A small CTC audio transcriber, trained from scratch.
Model: 2.93M parameters, log mel input, arch wavenet, norm batchnorm, depths [16], widths [128].
Data: trained on phrases spoken by 400 fixed synthetic voices, 39062 training examples, 22.6 epochs.
Rows from block 4 of a small CTC audio transcriber, named by matrix and row number. Rows with one number belong to one channel. Each number is 500 + 40 x the weight over its row's rms, rounded and kept within 0 to 999. All counts start at 0. Numbers have three digits each.
After each channel's rows are labels from the 100 clips, of 14976, where the channel reaches its largest size: "strongest on" is what is common among them; "loudest band" is the band of the loudest frequency at the time of the peak. Only what is clearly more common there than usual is listed. The data: phrases spoken by 400 fixed synthetic voices.
# filt: filter width-5 conv, dilation 16 (model.blocks.4.filt.weight, 128x128x5, each kernel summed), inputs 0-127
# gate: gate width-5 conv, dilation 16 (model.blocks.4.gate.weight, 128x128x5, each kernel summed), inputs 0-127
# out: residual pointwise conv (model.blocks.4.out.weight, 128x128x1, transposed), outputs 0-127

filt.47:507463509485492478396502464494550501442432528463611427521635544455418506446520524462447511489564527483525392536548486575483508505454497507587488507470483469466486523438495503484454547533471499472524520497478464498498463487509527456489509463511514527545487451452507477560469566475498559526476477560526466501491549514418485481503481506445539569499448463510515474460461515465540506512459
gate.47:520480494525456561485526501416578556501508532503486517512547517506527511570452565533488502529512451592467526425457453501526471449600478513515542455475462515516561479532559473497523437509579534489549556471496533538525485539497502484495497533495482417473493524549485549501512474468555479511476556435493544535541505521493564488440590480457531509510534562484499476430445431452533513589457
out.47:494583471473522481425544442529463545513466458488553473491507494485494585552536516428511494576529466498505501430541520535389463493506563528440495448398514527516440542521525560498475612505512508551438438515428525513488459513491528545459466526482498512516511437466504490548500488510582540516522481581476484438507520551498477557513459518555557492457462481489506482465507507546454509498526
strongest on: /z/
loudest band: 4000 to 8000 Hz

filt.74:498506515524500456512468469507509493456538516437490531454540510497399489465525523454482545408577541536529470457582528502544484452513483538519482480483476473456494550488419405497473453489497516465511482489532421516498505422550500510593496409543519423544493476536550511471464564501539541502535464499534402542491528504442537490515523474553497514544457448526535457579451500486524561466501
gate.74:504507552517508511505511501521503547465471483538463525543544532527491476578452590475495557522477515536533459530549460522510480457573471527457518423495458500537480505560512462497563478541448537468494538540509472566533493557453563526525499528478511526461445518570562554598489399537497411469496519445436554435510598505477512486541550508483512474496490484525531456513494481574465515580467
out.74:536456469440532505489442553510469522482508466485544480528501464449441474461504416525437513553475495498497549555455495499533527538570515499470540467430532534530469474453517465496512407485532427507409518497549448412493509488479496551463526463465469492496476509502513518542505546545482577514444456489505442471579437536457481512485492530510496561490426444585464412512570475488564537548505
strongest on: /z/
loudest band: 4000 to 8000 Hz

filt.66:546404565472513504520485521537532479465591420447485509495484431467535444485518544494509524484536531505529418564508490582493465512492540455479490537581563510510518588493521497483497485479450464447491525509498547451507505479520476459542521462560549516501552501543551513467538495502529506512540474525504533532505461472579518505481517499484520518517463486506571488559480503431493427648409
gate.66:536544505523503480517486585510512469462530417501514463582406422525546485440467587523438480478523445429429516545434483520496459495508517503541482509478557473521591591505487445472501526502559553539500515529527552503513467484496575481536517511516567515488523494523523500445629490463527414475515531467481492501502511537463451506497491539505527526431464511501509504503478477494466496578436
out.66:409488517478511570470481510411525487524517538526449466512459591507460564480528447576544506444507491457477470512497493548502538418509445469491470596481483454494468454461414493414433529510446464510498497493516429460487507530497478445501579453495478519486519451541566486484508535492497600450455512491476519501462514506480531504470526443496511495526447472508512468614458493451545500455488
strongest on: child-like voice; thin (high-pass)
loudest band: 250 to 500 Hz

filt.98:472474473474528483461526531447424502454498416447458485468619479461507407442474456553509531476528571471479467476578516496477481527512504508503508491563528561530468484453477504490466491482513519441503449469524504475505533522563470534497466512506455440409501455467470538417474492526503507373504450471516495451522522530579537446501526494524508498564516460506445597550468493535529473486522
gate.98:499529548523484558537562513511530481497525580517481544536564548555492562527498514548461503439495525510547486466509485484443514428513529521417501494450556499419490500530563490492545486547447478517600556553525486496511489496479443564419460487451504450483473478573504515509471551433521495530503504575512557432397477534452504501489470476479514546535483446511503486448517454568524544578516
out.98:454417478540486523512512469489482566531403513572502513523498475521484505482506578460572531528447450458507647522478466409433500468515505510458527457498501518554498450499488513434473527565501509552524505505516476475497525449483508525453501482444535491539493519509626522452554471473568438489556523423489497450429544455541531531529474507481426498481476529507477476468492527503484521501539
strongest on: /ɑ/
loudest band: 500 to 1000 Hz

filt.58:524478537565507456468425473590476537395541485500480486486524568482495478511541501461543564503529515469512460507500522555494478395450483504473534496466552476429548542517506550501471550485510506477488455507433432446448531496496473513588514476536556589470538469459465506399500497528478452541503559586483476440454428534446447483550467497496509516513463470518517464525485535540536502468486
gate.58:543524525518505509446483547474535487515556530528464504501528443592534519517540543481487497507416477540478468468460452442468516552515511524490534442567457515547517478496507443511523526466557587491527596477446515535483543526525477495432474483421463495481541511530520500527442490485498542489459503377447553476509528523478551565473571497501573504463531537504460390484462543549514550532555
out.58:508555471449483539483512546455500548536466512503531475486478525440523563532497453460583477458415425435526494463514446468413538482441478454492585547503529480415482520492542539487484545534506475494534432536451511495380483572509492524511521460567501553541536516490481492514536517534510406494483466538461514458480467472490457511538495477462571490485436510511459560473450420482498507479545
strongest on: /z/
loudest band: 4000 to 8000 Hz

filt.28:456444541532490491470491596564521483522462509509578472506390489555539540463499572395515492449513406481436551536437465541496505501461424502520556537518513495424487498538491512532577548536538495493419561531453483523508537503552511480515516590445549474464463491470492497457591500495470509486530513529484488567524486502498469518521529526502483522548500525567487491513469503536446477498560
gate.28:511549540472499523545569537486608468507545553586427530520491478544571477531496521575517545519467553496480478480505541480511442510462513490496564437525495473473475479537505493534539504488507425493581503542484500511518477449538432491493420494470393445523525524522500495506480558510479489446490554542462542442484473474525458523504531474539497529482510447465578463401565523533475550586516
out.28:537528470540545488467476584406457445516466502510444430512541580508476472444483476521479500507456457528485456531522514559531535540532539479525534455455493449505397482512481427411446498525521414424479484490495551550539547489524524520458466556514530523488535522451470508534466515590512543463422486552582510474517492532544514520500440461498459513520555452508565506467541503494529495538541
strongest on: deep voice; muffled (low-pass)
loudest band: 500 to 1000 Hz

filt.30:451521510531445537510461519509577575483497563521525501406462539521546531457528498436462521560532483480494506503515501428477468514539511521564446497586570523482613460500524545466486422528468497521509486473491484495490570553447522547444496502520504559521525435472456580496468537522555482486522502462463477474505538496515511481460553503465598514495569550488495482452577502458561538566486
gate.30:454459529542500576518535488501557480589552519415545531525514525593584538469493488539420461515519482524465498476483513497504468572511484530528463451509495470586535514492441444475552481460504488459536539515457483543508484508507582536476436522482519487495534508513480529495447519388537500531495529474519581518547538518508510560457524486524456522463501502478447424372481485531481536549484
out.30:482478472508480571515502504446481466506484513488470479490484496564470460462482517487470454535592572546498456520468536498527473505524494562526494473582407520554483532502505467566515481481524554500438542474488490514492467419499427464434503517464475479480524523508518597447462558470497524522546474436553548418483467551501517592429547554524494517499479478436529387472494508557476431515508
strongest on: /s/
loudest band: 4000 to 8000 Hz

filt.21:538560455488539491492448587485456423452518414478430524553514492541480462432487394439578472365450511467498497519487512569477477499498502513469517485543465553382519535516509543519482569543442513481468466526479483526445437490504447437523519497526516492518538512460517458517454568536513422502507469534490499474502470471518509521476499488495494505526492490534591509467445537473484509495494
gate.21:544552481538526520430451532509478490541457533483569469513586545501516445531483530512510531484500492518538476447393514520432459491457437548471467440487491578522533472492533469454566510441522529519488507510417521510508439553545552546517476431458497485469532475503495485552436479556532483560453549483509507471498498500429487535471512491503553507378526500469574409515434503510521521528459
out.21:517490545546493531587436582492523525505512556486496479540482545463479521493469535498522492497447550600550591435453487506503509462507548483546571585556488590449442476524519544492510528443492525490481494531517496529463533509441523498487573474462475582476542487498499528485503447462481512487543435425550517545472518474429479420481493484582469530520522462406517508522511480483473553510464
strongest on: reverberation
loudest band: 250 to 500 Hz

filt.35:502580482493545581495542472498501491540443524455476523497573544544482517492586552593452549474427526508530508496489511561503496507471507470464483438464499501569542534518505509547562518499499486475509478483509508527517413593478596531489457491542406528488470480468468502561486554496447428554497540421472547426569490505474479517495461487466540504501520457488491454465494516564510467455428
gate.35:444472519488523407470475559537431498490484479574493505540397504520536491543480560440449485509494526478460539507452467487443515529479474468488526494468491465543501538457511527469507507487604563535447518503454484484486550540518418532561526573476586500505512454499509463441640423456541468450495510465501492536537530473461470488498507470512465530484515549487471480480488487502401525515439
out.35:458479539530473476507464454456520548461502469514487469497547501494506501516479556473410532546500520479570514493467443433543503580491493455547446513553540467483502551518555499565512497471501523479495467525470451424512523506444444569434474471495534554463474478523496501477505572466518440504494456529415470550446502412520463425476568416506559478485504561518492429530564433497502564549525
strongest on: child-like voice
loudest band: 250 to 500 Hz

filt.115:496516383481410452543457556473556530517455523503538523552552484493506475493567480462477547451495607587471503443560526489452504466549501553504508507484473538541460508514550484496477498557530467485489519496532493523470482490521441524486549472452517441445444517513428522498518453483491458613477512545496443545525532450526510437472553505445528469480435544529504491457572532496545502437529
gate.115:535560495530525485477477594453439545499527497515488486522480533529518503482464544499397469508449505525433482488551487528513526491464444526535497529475514527496508503526478524532533541547555559497390513520478582533473465519488490485521505533459579542471535484503502525500501456538562451477461536425530543490565502493406436504481434495488519483477533499538419493440495400562398538493442
out.115:509529500526451532559483473476474509460530532547544499439532512538482562479478534491507465472480516475464557499514464464561488508496466481488474452584457462447436595543501537497454456506465489490552559506515495587428531461456493469492527488428447533537490557517402452579447524551489451496560487515531615463533464484554468477537551553492476541513572522500466494508442450534514467487455
strongest on: /w/; child-like voice
loudest band: 250 to 500 Hz

filt.55:466474496522477534489510545447435522415538470505478512501446485480499467527491569480569439444458552466442526547537507509510493461494529511572489569532510578580446536510448529497465471479479518483458510498505572522531490570498502528474546567455555498443497553467571497488480468504469519450507521404513449561510495537535496492526485526524442449546515617497514579504588473522469503509555
gate.55:512622470491559541441511485465485542527523521524541530593519470504587463539467495490526547505433459494495548483495526502534522454491540448506570501440439518600412475548533533502556543457483593498493529502463544496468460536514499495452446503427461536475507542424490521517525476508471450451468516471495515502513531473476495574501485450520522480457567522535502495492516463589420473533514
out.55:508431469533447466445485537525481543533499434555531505513447479474480472462461452532533463410552559509500390575512478532528433497473517559458484564483519478514484491477502512520423479488489470450454522463518501474502409502536511489562485502520431417492521427514549451497493561552456434399541515565505466502492581481507554495544514520531521499517479496499546503504501535584486499550526
strongest on: child-like voice
loudest band: 4000 to 8000 Hz

filt.71:505384541524486478537461513520547571438496457541469513511422501514535478517430558609501497469481534480463514435507544532530455449473447476454554472473507477522484511517546479518541452517568421462522537447505491493509505526528528568550454510452502534503545553486483531556491452524533439564463463551528528497425460474561515457546529506547483537495496489478462520482563476548442545556571
gate.71:499585507493563486439460460455456472513450516514500491451444487483451487626529479460484478488494432486500533456477504463483501477525534510534504453443473460495514513566533485552544538568562592538472499493551543513523505587470602537460451484499511515446516527486570465495522481520477411437504503411444428474538526493475464506465487473482511465488532505535418512477512453524439494535468
out.71:534554531539547588433534485476455469477534435499513447436394591462434526549505500467462504549531467466566561514511561503505552535546524437557545456482544530489495510458494525514537472446508453485451512524441526487453472532473517473452417515485475540446513550520475573525475511559447501463506463497466502478539445496519437490504475473503452464547565581462457508481517476481462471538526
strongest on: child-like voice
loudest band: 250 to 500 Hz

filt.126:478581488525606540559504444513489554477397484435463499495529538496497512498539420498485560588507576535540457488465505494500537573518527572486413518498439524428456539514523471496460488467460476489530467468486493533477529508537524485509516448544509483516523436564423505493495482528556521418507508499477561558512494535588484445510498481522503466464519485494517457426494473430558475482462
gate.126:512494461539575558546531507478502513496448462508468503499493499553519476486508515478443510552456478508473495436461547478516524508454502497458499475484447465506486562485542451547503522512520468482494493465497499544441426517537498499511406419472496523540564555496423483482417514555528453460519545464498554479536529484465427523491532463479486478430579472464445472357521478541401557565507
out.126:495540519590512439534434463482557530424483452563481455539480420444456504431524463461496537398482526473565455544514550474486568508517536490529447518474447532488528489510470505530495496494525514489486547521512454494511504455487440449497575534549528465559435448605456480472440503490534467511551483519514551524481477495423439558473497474471489515539485482495501503490508601555516500568499
strongest on: /ə/; fast speaker; muffled (low-pass)
loudest band: 500 to 1000 Hz

filt.38:490463537506520480526546481470530533544485550495527452494490515469512493512459571426561495525454465483450524551501457507443476546518461518546452536508482523572558502460517466468466507510404553556473500574550524529486528477424561439516474569550572463486527454460514504530531473503535495477493564461517496506503526489473442454441534519441598459388457525539417498461450459533509547499480
gate.38:497458462512543516533538502544429573474474447526497531489543535537505499517487559479528456442453494503523499457488448510520520409474423498390523493506459498489576536528492488511542566498451508438492525521406475543465518554525511558532527542382467552499564509498491496533507525555463454528443533477460532424504482507463438540522490457509497526454567523531501459441526472577447543493470
out.38:485535518566551466504508437525503464458446496551487556507498451468553517491474505464556600557501406522485475477532438545570552540520438449441468482424451499557453509514546450586473502470484536512491544445505482491495459566419453494506491479520484497441529446523505520499507441482488540536506535528537477481506475525484464496488526529526463488483601593437494527482438531541464451562490
strongest on: /k/
loudest band: 2000 to 4000 Hz

filt.53:479518485452456464597576437558536538435437461463483478457502511521504543444489499463462493533513456445490499539446540459487494528451470518593511499531543517515545505494481443501497537469497415492484462434500435468463582528543506504495522533489445510507515521453473504470463544449525495430540476541488528449414403469476469499538448507512484589465412534490492463481558562527512549492512
gate.53:520453530456491480460480501535586488456491466545539477565500494556502524513539459507403490505473435470477495548411474550453483516449484511493538468467596539458553503491508484509533554479582471488496504520448437496407534536557577544527463504440471502513473488496481454507496566466578463507479481513452511471442518502402490525577481476532496545485473567523466467475516446519512590518464
out.53:467486516489496520474507508499502534506486529493445520478455574510378469441510434429475481539501505438581504542626493423487494488450468485504471550518492531513460454460403490439483414435555442524527487595519501478495494470517528522555481498460514478529580500508521553560521517488461565484499517554453501555527490477508566487542443513508533497416491482501492535552468490472470518525518
strongest on: /k/
loudest band: 2000 to 4000 Hz

filt.83:480526550486587427495480557522490498469512547561466521466537458501538483438610550457509518487507466486523524458560482494500497489497552504593494591480442567435514544471549430492540503496559537586479476473485466519473560527421545475413519545481497503519491436505535449586494501469496451491495512469456542571516486471469474490440476494585526484523486453485486523495529473521501534484434
gate.83:484579486522608499531498562506432440498506457498498453545466454539513532499476504472374504509464514554506564490437452507469510489446420522516495483467473489555465520518435513512481553462507557495433465518446405527456516528484532496481488554472432576529499444484526479523536483552554526438493533435549518505517458498430390538504461518488472488498479485454469506437481496509463508475468
out.83:578486521484519507494564486516559425509464503465472460566551484474558451475494491547524538465480540468545558496472535555534497512591547488517480491442479455525483483499464564501421524527470470467553455551544524491424440489527511454521562480510520544531515494476440512541569484485444584493574417506561514494519542509529511555504409444482479495498453434526449490429501511522481512568542
strongest on: child-like voice
loudest band: 500 to 1000 Hz

filt.18:519531468478501513565513523470536522443457469489600417566588498542551595476551554483469575511470510558511489456499518531482506563444516569498573467529446545446493485529477541551503470547478453550448543482512488570509496589497477482420504444471439507527525522505439502532471484511490482503505545533461580449536539518470448481532525464414511472485532515524479538457480486462508467522504
gate.18:495485555552552503483491470496450471527573606498507568528491497523579484529463550556470497470423524496483480465449477517493555512554496511496526493482454477507558458556532504498517489481626518563533566504416481503466540519486529501539500489485527507515559459505513516538561497516497481524449538530520516489519533499501376547493419472548521496498513495503518442424458440531452499583409
out.18:567512496494540498464485475450502487505528564500505505457535493556562452508512484557460526520380494542528470555531480466547476500526387531520537499510547420471489482460490541513456468543528536522468419542498576478563395509481626541490491474548469508524506492521494538553584541543497475541488499516470502523473453402552498462492499478524439468521546507537501493477464485529501562485486
strongest on: /tʃ/
loudest band: 2000 to 4000 Hz

filt.41:574500565492504457447497501466406497493495428463491497546409455471492480516541485428475546527460496525510487489531485419493539500536431541500561489451370495563505515517507531506513537486477580552467477527451567488466489511558488505557519493504550506503485520469561529513572410519454512427517548453536495561536545532482489503495502472559490474539539484490534487596463516487432466499506
gate.41:488573457531570574465503486451471466473441453531453473544450465501499482518521479433486543543468473512518527454498504470519537525483392503448553539474417463485500463523472534507491548498483615509467531502446513442480520552466514492528509587469511602528522476484553542447548459477524557438473557444521525528544510472482457531488463464533505488430522493518435478453473474560449549499461
out.41:435502454489481549459526515477474517497472449533443476490444522504520596470593491556462512437426561538538522558471481534489467551523543523460548453466430484503498453566515453470471542531538443544534510593479519476505466554463443443518467619552500474540468538502504523459535452452463481528496495533504591517568498508484506505532518434523530472437554484494548530495461492478482485496467
strongest on: /ɝ/; child-like voice
loudest band: 500 to 1000 Hz

filt.112:513566529493506567511594498504450486542477492504524482527429506477435450466526504512442518484458545570507477511438505458429466474481528453369486489471507484494422512540489489597535511503476456490501498534416558521510503465469465479470503545506517489505481464507501488479522416602427545484503565503575544437569540494442531513448492517513505470495537533496496496483439472475462532426462
gate.112:504404547413494507464438569531469460504470474529550473524497520552475470552545518578514447468487456459518531542451442529473479472463501506509582491489543529471508524508542481416520490490545552522493547508489510550517482572506550538456509442515524509495491479488467481556558503506513498544486492566551550546492494486426478508511483509470572555396519559508553533422429426514525575473467
out.112:521471517484470489481583527542414584488484487532507478488459412531469543466516510492610555486575467510473512541571454417535484488498527499451518449509519536555555553456525526493443457498458515573500514502511520513515477514563624475485539491513521547456470537520461486525526586488400431487505447525494523522547487476499518450538493519576514530455447478483486469458532498500498546519515
strongest on: /k/; thin (high-pass)
loudest band: 2000 to 4000 Hz

filt.77:460484490465453563521540460512551461485488507432473557494523492519533523515470505408443519504491498453454481443480501422556463526489501546518432505482458530462550436502472484535547482513544507522532490481496434446436460491540519528458537471458543578533521479462431518543463589474503469483533466512444433536433477500467526449519474464471475509458478554483453517401596487581550545539527
gate.77:513492558559477533509553502508471434492486536587562465574511411589457512558516544538466528486446447545542517448524493465549541430524404509461507401445487489499478553437455464581506558573529529498581513514543428533484504457477522590493500531450544523462463453520505466457532459481498529489510492519474497474487509510466448507553484529514525518495541450498509502481504457537518495492459
out.77:444541474552514418554536502444530539471454494547520508521459472514527539506444524570482485565510453538489450512539506487493527522492511493408480504439462529474456390536567571539499482466540558523452412541472497477485486526479519567540534487501498502557475495504472461454541551529492514536515584558447497481507517455416503542448491549518476479502582463452516439572522507512512452511429
strongest on: /k/
loudest band: 2000 to 4000 Hz

filt.109:491521494548541598568424440527477496512558518549535524514537524443512531510441447473461503556527515465425525467479422523527481555482502464506439453468493526476502473583527458502518488415568457475479497470516478515498539513519516538571502435453479588539523579478538486442494527551560477481498474448532414494553488486508463488520415453537505547445497502486508567513547538517487447521466
gate.109:572443462549525547520569534521547450502483461457538460548457453600529489488441535446490462492471437465553524525488494557503462381491498537482487483500500429500514524515551489519588531538520547507440556438443502512531466548548490522454434559483426495506516470496514492498529563491516506545441537456565538452457441545444451498513522500522479517526506465505456496446473487554488525558461
out.109:463469481482497530497523495465528473420476527450500475459413495477525527428506464435449483465496479546444488468496538483567478524453553474493536447496478470499541479466459520523544463530495523510491567531486439426470443446527584605501602469531511510447495521530534507560517437485487467466488571499432490425499464551493535525545483565496488510516536522441561468471423507525522590500475
strongest on: /ɝ/
loudest band: 4000 to 8000 Hz

filt.91:475508527530481461559485515538583514525460509486462545483579527553497489502523560508494477452535488555541505563476506488457490518565428516505527474464543474490535512529450464569490490489475444459557535467477512516507523492560574501530463516448389508527534526400535518486457492467454512578506496482612524495582525521484426556535487489478426508540533526462505487426477538568488487572478
gate.91:517443485481511564438562500545445441460501451628505489496478509598523538474476494565499467530489424485477533541486444498508529464410465536549554495533517507570501512492499543513554497532454504525450551512465464512538482528498448517425518540478532529457485455551521517486555488425495482511515476422476573453476468492415523533549421492488486509399523425498497503479498476534488507485494
out.91:561529514433452504455511455518480420518529512600532535460446480558533489484476500522427507540458493464395551487537476491482490508569498514489546523515480579470442485507498523498542456421494546539525473470442474564432487518557531519458439498462544592462487454520393490555536491464464400516477509484502514471534528495505512498476549552542473493508565485494526490537533517484513513486421
strongest on: /k/
loudest band: 2000 to 4000 Hz

filt.76:463384484418422468526511548485452525499446449518538476448489533543525473448550427472499478514552457483502594480523538531490510544486519476524487522543512560490488572537498541462515401541465551472480476460555553476536575506530563471523473523516448507490519515467489509400476473556492524471518509573441425472528496423538503527525486533459532527469499507493505575504509503449536498559474
gate.76:429656461538489478500534522528469503525514491527481456559460510517531520459511538410474545535504517518527558500471458532433489554453469539515492500470519548534483579481477500477514618523525603525407501477454527490489530478549576521509518545470542543489535472507597523521583424504525478457525526466495518506517522493468507521492448486482539451450511493488512449496437472478480484471513
out.76:542405539533525552471541448499461539549526458463498466506571523580509455480502402523568519539439544539484489492499491524509492547545461439461461455486478489557519501476506478511509486505488464462514505445507492473469461503474563392511492526499493566531560496488368472508460540534441540558412514460520487486495405561537481541456496567523486501514554467508503472483471504463527554519486
strongest on: child-like voice
loudest band: 500 to 1000 Hz

filt.32:481490570471508533582510361496524542540496496480555525487590530472461503445555553493497456510529546438517491483487501545473491471527608468575512478568522539463489490459566450469508505508439482485556511527531464530488494514476502532441472456503449472497464500528406504541428569458487463458533540582552542441457552483498491484463498536497524516493472491487548492458476543514449473541551
gate.32:517616456511485511518503536486487497522446419534489503575474530558532475517469470519428545462434450469477530494464530477502517478549478489480491448492421471468436531531493436539501535534533541553538545511470526470531462484485584513483473480512560486495487498464485516401478441556511455401464587450485492416518570533415469559480488495559476469477505463494563494486477458515507509509462
out.32:529531473544494457454443488572511580454523477478498516486507438450475409547517517442535507493487535587428549453507542490587546531486414504542471528503473432462477509463572501479535510454445524548443500471478502506513516525482571586484514549548541537510504526468452510551494533535470452456447497432440443516538490513565442462487528536521510548483504466500448496467567442517528493548514
strongest on: /ɹ/
loudest band: 250 to 500 Hz

filt.46:475438499526485552469507537466473571468492528541530492501425603494529505571489496579448494469466466492521478485421511436512462532508514431471541509473551524540564511494552485513485502524499462500576465466541532531576525501539620505508543518502494454483541531549474486427485492506505470571500500498536507539546492487626535531500485545466561475587514575504514515517503508488498466592502
gate.46:545553534514502496512492544502505454511527473527475485469484426494460512523550507558493563532449484530476445410502506493508459570558462489410528562534447435504537497511560505554593490543539464505502564488474498532499513517472524558521519523454381497499548478466528549481545400547471484405519537482452495479576468527503459526509564465472488476508542520523506436453498502539432551465493
out.46:495503518450504535519582593556568466488515506527501514568576495477502487492462467469466508602459475518536457494525527471473552574451481494445531490458486483441460488550472448545524462449589439561480509481480514567522492563481459451470463490451471530522515494549529506483579498454542454433491478490487547440505478517470476496442473533512460525527481391555482484424495467502468515504429
strongest on: clipping
loudest band: 4000 to 8000 Hz